python train.py --model="image captioner" --train_examples=203450 --tokenizer="word" --encoder_norm="layernorm" --encoder_fused_qkv=true --encoder_patch_size=[8, 8] --decoder_layers=10 --decoder_norm="layernorm" --decoder_activation="gelu" --decoder_bias="qkv" --decoder_connector="mlp" --epochs=1.8 --lr_schedule="cosine" --weight_decay=0.1
Rows from block 5 of the text decoder of a small image captioner, named by matrix and row number. Rows with one number belong to one neuron. Each number is 50 + 12 x the weight over its row's rms, rounded and kept within 0 to 99. All counts start at 0.
After each neuron's rows are labels from the 100 texts, of 14976, where the neuron reaches its highest value: "tokens" is the input token at the peak. Only what is clearly more common there than usual is listed. The data: close-ups of made-up surfaces with and without defects. In brackets: how many of the 100.
# fc1: MLP up (decoder.blocks.5.mlp.fc1.weight, 1280x320), inputs 46-91
# fc2: MLP down (decoder.blocks.5.mlp.fc2.weight, 320x1280, transposed), outputs 46-91

fc1.119:32 58 69 57 32 48 62 63 77 45 47 33 53 54 56 48 19 46 39 49 50 42 58 70 35 74 49 41 62 37 64 59 64 68 68 59 49 56 55 26 62 35 67 28 66 52
fc2.119:54 50 53 66 48 53 57 76 49 63 31 39 70 53 47 50 61 53 34 71 53 41 57 25 36 56 54 61 48 62 40 45 46 50 57 37 44 40 50 50 36 41 48 37 49 53
tokens: "wire" (79); "stain" (12)

fc1.484:55 33 65 26 51 76 53 55 69 46 46 44 59 62 47 57 53 36 60 48 45 62 53 43 60 46 33 46 56 45 53 45 52 72 46 47 62 47 32 56 47 40 68 49 60 52
fc2.484:53 38 67 52 58 36 61 60 37 44 37 22 39 63 43 38 55 49 59 42 54 61 72 59 57 52 51 55 30 59 41 49 54 49 63 62 41 50 61 62 35 68 52 33 30 23
tokens: "a" (100)

fc1.86:54 64 53 66 55 32 70 41 42 28 50 60 40 24 48 62 46 54 53 39 31 44 72 52 50 20 43 26 37 67 78 42 54 61 27 64 38 31 58 61 56 52 64 48 29 31
fc2.86:33 59 45 71 76 67 53 34 58 48 60 52 82 33 38 41 40 65 46 47 47 40 29 41 69 49 61 31 57 52 52 53 47 46 47 51 40 46 63 39 57 36 42 21 51 45
tokens: "circuit" (100)

fc1.696:46 78 56 44 64 59 72 44 35 40 45 68 56 44 68 38 48 56 74 60 43 64 63 38 51 40 59 69 27 54 53 50 51 41 55 47 41 66 75 48 58 47 60 55 57 40
fc2.696:58 61 54 45 62 46 63 48 28 37 55 71 31 50 61 57 51 54 69 59 60 48 63 42 50 61 58 75 46 73 23 31 53 45 43 43 42 48 50 49 60 50 53 37 42 66
tokens: "circuit" (100)

fc1.117:44 17 42 60 43 61 42 40 46 51 58 63 36 75 45 50 36 45 59 44 21 60 59 52 55 56 57 55 58 57 41 51 35 75 79 66 36 52 70 39 62 61 49 47 53 53
fc2.117:46 41 27 43 58 51 39 38 45 40 61 42 54 25 65 48 23 39 49 56 63 49 60 34 52 60 53 29 56 75 44 64 53 52 75 48 31 54 53 53 56 38 45 19 77 61
tokens: "smear" (76); "stain" (8)

fc1.265:51 36 66 52 31 46 46 54 43 60 53 67 60 35 57 37 35 70 33 47 46 55 64 49 75 66 59 29 65 43 52 59 44 47 55 61 49 36 71 34 62 43 49 45 45 47
fc2.265:31 49 55 49 59 86 28 45 56 69 71 71 47 44 52 52 34 36 43 32 53 45 61 25 40 69 31 45 45 55 45 33 60 44 46 56 68 53 47 38 55 64 48 44 65 62
tokens: "wire" (100)

fc1.539:70 41 48 49 55 47 65 55 51 62 48 72 44 74 43 36 54 38 40 45 71 74 57 47 46 59 49 53 58 44 51 38 47 45 79 74 44 45 55 53 39 52 34 50 54 62
fc2.539:65 36 42 34 55 25 55 33 51 24 67 34 72 54 48 60 45 43 38 56 58 62 32 34 47 60 46 36 57 35 50 49 36 73 71 58 57 48 50 57 44 46 55 45 73 49
tokens: "bright" (99)

fc1.319:65 76 56 39 29 65 35 18 33 46 55 62 40 50 54 27 42 63 54 51 37 58 44 56 50 70 54 52 55 36 72 43 38 68 44 64 48 44 70 65 51 54 46 67 66 47
fc2.319:48 57 37 71 65 58 39 48 62 44 56 42 63 42 63 40 51 54 38 38 59 41 46 47 52 69 54 37 58 54 57 58 37 52 75 68 48 39 46 47 72 54 45 38 58 48
tokens: "a" (100)

fc1.4:57 74 67 31 53 70 58 59 54 42 64 60 51 56 54 27 63 62 48 61 42 43 44 50 60 64 44 42 27 48 60 42 42 57 50 84 62 41 63 51 50 49 41 64 59 54
fc2.4:63 55 48 56 64 55 55 61 59 48 50 64 66 40 67 62 43 38 41 40 63 37 35 38 58 73 56 43 49 38 40 36 65 49 61 52 42 43 48 54 60 51 57 44 53 44
tokens: "without" (100)

fc1.285:65 63 51 45 36 41 44 22 59 31 57 37 44 46 61 44 48 32 39 68 16 77 49 51 53 46 51 46 37 53 63 58 67 67 54 53 35 35 68 34 77 66 69 45 38 26
fc2.285:58 38 47 42 60 56 49 75 81 32 39 65 64 42 48 38 71 53 47 30 58 77 44 44 43 69 44 61 43 56 48 47 44 38 76 57 38 47 56 35 47 59 57 43 58 48
tokens: "a" (36); "leather" (9); "bright" (8)

fc1.177:47 26 41 45 66 50 54 49 41 42 54 78 49 48 42 47 32 57 50 24 57 41 53 71 52 47 57 44 45 59 49 45 49 52 56 53 48 65 72 45 56 46 51 41 69 40
fc2.177:62 46 29 48 36 79 34 40 49 62 49 44 57 34 69 70 53 46 46 55 43 63 61 60 37 60 38 27 38 34 50 61 40 68 65 47 59 51 45 32 58 48 34 53 56 63
tokens: "wire" (100)

fc1.25:46 17 52 63 36 49 42 62 42 58 49 38 47 51 27 30 58 26 62 50 58 66 43 45 62 54 73 38 29 82 32 70 32 54 58 67 47 34 67 68 52 42 60 37 47 53
fc2.25:48 40 40 49 47 31 58 60 45 18 65 44 47 59 56 46 48 45 52 52 55 41 50 49 58 72 61 31 63 35 51 56 48 58 79 55 62 55 40 29 49 64 66 23 47 58
tokens: "smear" (97)

fc1.293:38 45 57 51 57 49 56 48 25 38 68 64 53 59 33 61 55 36 39 59 66 49 30 42 38 62 48 51 49 54 50 55 56 60 59 60 45 63 32 44 35 56 46 43 57 40
fc2.293:51 44 32 39 54 21 40 38 48 46 47 51 37 44 39 61 63 22 45 41 62 45 32 44 38 74 46 36 45 36 63 41 37 55 68 57 59 52 41 49 38 25 44 59 59 57
tokens: "without" (100)

fc1.618:32 44 48 62 45 70 58 38 45 56 67 50 72 55 58 53 36 55 44 41 38 55 64 38 75 43 61 38 49 56 38 31 46 69 53 65 60 69 60 55 42 54 46 45 33 41
fc2.618:53 62 54 75 67 47 54 48 48 37 43 64 56 56 38 57 44 59 79 28 56 61 49 66 45 44 51 60 80 39 42 49 56 62 50 48 64 48 46 67 56 58 32 31 33 52
tokens: "bright" (100)

fc1.581:55 46 63 45 80 68 42 68 53 38 67 56 55 60 74 11 56 52 63 50 63 39 53 33 43 36 58 57 70 55 41 48 54 52 66 62 79 55 56 60 46 79 26 58 62 62
fc2.581:43 49 41 56 57 47 58 39 40 38 42 66 44 53 27 64 70 48 61 42 44 53 46 50 35 65 40 64 67 65 53 52 36 49 53 51 38 40 62 50 35 58 42 52 32 65
tokens: "without" (94)

fc1.5:44 54 56 51 47 33 52 34 52 47 40 29 39 50 48 46 35 48 37 51 37 57 33 47 66 46 57 47 54 59 50 48 45 65 49 41 40 51 55 68 73 61 68 57 51 60
fc2.5:51 56 42 59 40 51 49 45 50 57 55 65 73 50 59 53 27 65 50 33 62 52 61 58 57 47 42 69 42 56 50 49 35 43 48 63 37 47 34 34 57 42 36 36 41 44
tokens: "bright" (100)

fc1.331:50 44 41 60 47 38 59 66 56 51 46 64 70 57 38 49 48 46 53 61 56 50 55 61 34 20 45 40 48 52 38 68 66 55 58 73 47 53 38 71 39 67 59 69 71 31
fc2.331:58 54 49 58 45 59 51 56 51 53 42 66 50 21 44 58 61 50 51 38 48 11 49 73 36 75 39 48 50 35 39 57 28 54 61 54 36 40 50 62 48 51 53 43 28 49
tokens: "without" (100)

fc1.350:61 51 48 37 48 60 62 57 57 51 53 38 72 44 71 28 37 47 17 62 31 65 41 44 48 36 58 31 45 62 47 52 52 53 68 59 47 70 73 61 38 63 56 43 54 30
fc2.350:46 54 63 67 48 69 52 50 55 61 58 44 62 28 51 61 27 62 34 59 66 37 49 50 34 63 56 35 66 45 52 53 51 54 58 51 42 35 67 33 61 63 43 16 63 56
tokens: "wire" (100)

fc1.603:40 42 50 32 62 42 50 56 28 64 88 61 41 32 65 46 67 49 40 57 55 75 65 52 61 33 58 44 48 42 77 43 29 46 52 49 38 68 54 64 51 33 50 56 69 49
fc2.603:59 38 74 51 60 55 54 37 28 39 47 50 39 43 60 67 58 65 50 49 32 53 59 43 49 45 36 64 62 53 49 53 63 59 49 48 34 46 49 59 67 46 56 55 63 52
tokens: "circuit" (99)

fc1.226:59 36 56 68 31 44 67 47 57 37 52 56 41 53 41 36 51 68 43 58 54 45 30 44 63 38 57 44 62 50 62 56 58 46 51 56 38 30 78 54 37 61 59 42 39 65
fc2.226:98 51 67 36 62 57 50 66 62 47 51 61 63 75 51 36 37 46 52 49 47 42 42 50 37 41 44 63 55 64 29 44 58 47 47 63 47 29 64 42 44 58 47 32 66 46
tokens: "without" (100)

fc1.303:56 46 51 26 48 57 48 60 32 37 59 55 79 56 61 57 29 64 40 46 45 46 50 40 44 69 64 28 34 64 41 64 41 49 49 56 40 35 62 48 45 59 53 41 42 47
fc2.303:43 24 43 83 58 52 44 44 58 57 81 23 46 51 46 35 55 36 36 64 61 64 34 43 77 37 50 33 54 51 33 60 41 64 39 59 48 50 39 59 58 52 44 25 60 44
tokens: "bright" (76); "brushed" (18)

fc1.351:47 19 42 47 70 30 60 40 69 54 66 46 57 47 61 55 57 70 37 55 53 73 59 69 58 27 34 57 53 38 55 44 51 61 43 67 55 27 45 56 56 51 45 33 45 49
fc2.351:30 46 45 54 62 57 53 54 74 42 52 39 68 33 45 47 63 67 32 53 50 74 60 45 61 45 47 68 59 52 40 49 39 55 63 61 49 57 49 43 40 52 54 32 60 58
tokens: "bright" (100)

fc1.41:31 40 46 68 49 54 62 56 70 39 49 47 58 57 42 53 53 66 45 39 47 60 31 66 55 41 51 63 37 40 65 54 40 52 63 60 53 46 46 77 56 38 53 53 55 53
fc2.41:61 52 46 32 52 41 30 41 47 50 28 40 42 29 37 51 41 71 30 36 16 73 53 56 66 49 32 44 58 40 41 43 43 58 55 49 57 65 43 64 58 46 45 59 52 48
tokens: "bright" (38)

fc1.655:48 49 39 53 40 57 61 44 66 58 69 54 62 62 61 57 54 42 57 54 58 44 51 71 47 44 50 39 51 42 60 64 36 40 48 50 64 57 53 46 60 37 61 63 65 56
fc2.655:56 55 58 38 45 40 23 48 34 47 43 54 62 55 68 60 72 50 40 40 72 50 49 63 43 76 62 58 51 46 56 67 51 52 51 56 46 27 41 35 54 50 57 42 46 72
tokens: "woven" (100)

fc1.112:45 51 52 62 49 49 33 70 39 67 69 63 55 55 57 29 40 44 48 31 47 49 50 42 35 43 55 49 42 61 47 23 58 63 66 67 53 58 45 37 65 37 38 34 87 52
fc2.112:58 45 43 27 44 47 37 54 51 26 68 73 51 58 68 70 43 53 63 45 62 46 68 07 56 58 26 54 55 63 48 36 63 35 56 45 30 52 46 41 62 29 46 48 55 62
tokens: "wire" (59); "<end>" (41)

fc1.486:52 39 44 62 45 56 47 52 34 53 45 60 56 42 30 30 43 47 31 76 45 52 47 58 49 36 36 40 40 78 29 61 40 51 63 64 45 63 49 59 46 56 63 39 63 47
fc2.486:46 52 47 35 58 69 39 52 65 35 40 65 48 41 48 39 72 55 53 39 50 77 30 54 58 57 39 26 38 40 76 36 51 61 64 46 41 50 61 50 42 62 49 57 59 26
tokens: "without" (100)

fc1.464:67 40 60 55 32 69 24 54 45 61 48 65 29 64 44 40 66 23 42 33 37 60 59 36 45 54 64 53 58 53 45 35 76 39 50 45 39 43 61 40 58 48 55 26 53 33
fc2.464:65 27 57 34 47 56 52 28 36 51 55 42 41 44 57 54 44 34 52 39 51 59 40 49 48 39 59 55 47 29 46 47 45 61 64 59 43 63 60 52 49 47 46 46 69 42
tokens: "wire" (96)

fc1.417:48 50 37 69 56 57 39 51 42 45 61 61 52 52 59 39 35 42 52 50 28 50 84 35 42 66 60 39 42 46 48 47 45 38 58 39 28 43 65 30 24 64 37 56 69 39
fc2.417:38 49 40 38 67 72 60 41 45 38 69 69 68 53 44 52 37 57 60 35 38 50 64 34 48 48 64 59 46 74 22 53 68 42 55 44 42 38 53 51 65 42 38 36 62 62
tokens: "wire" (100)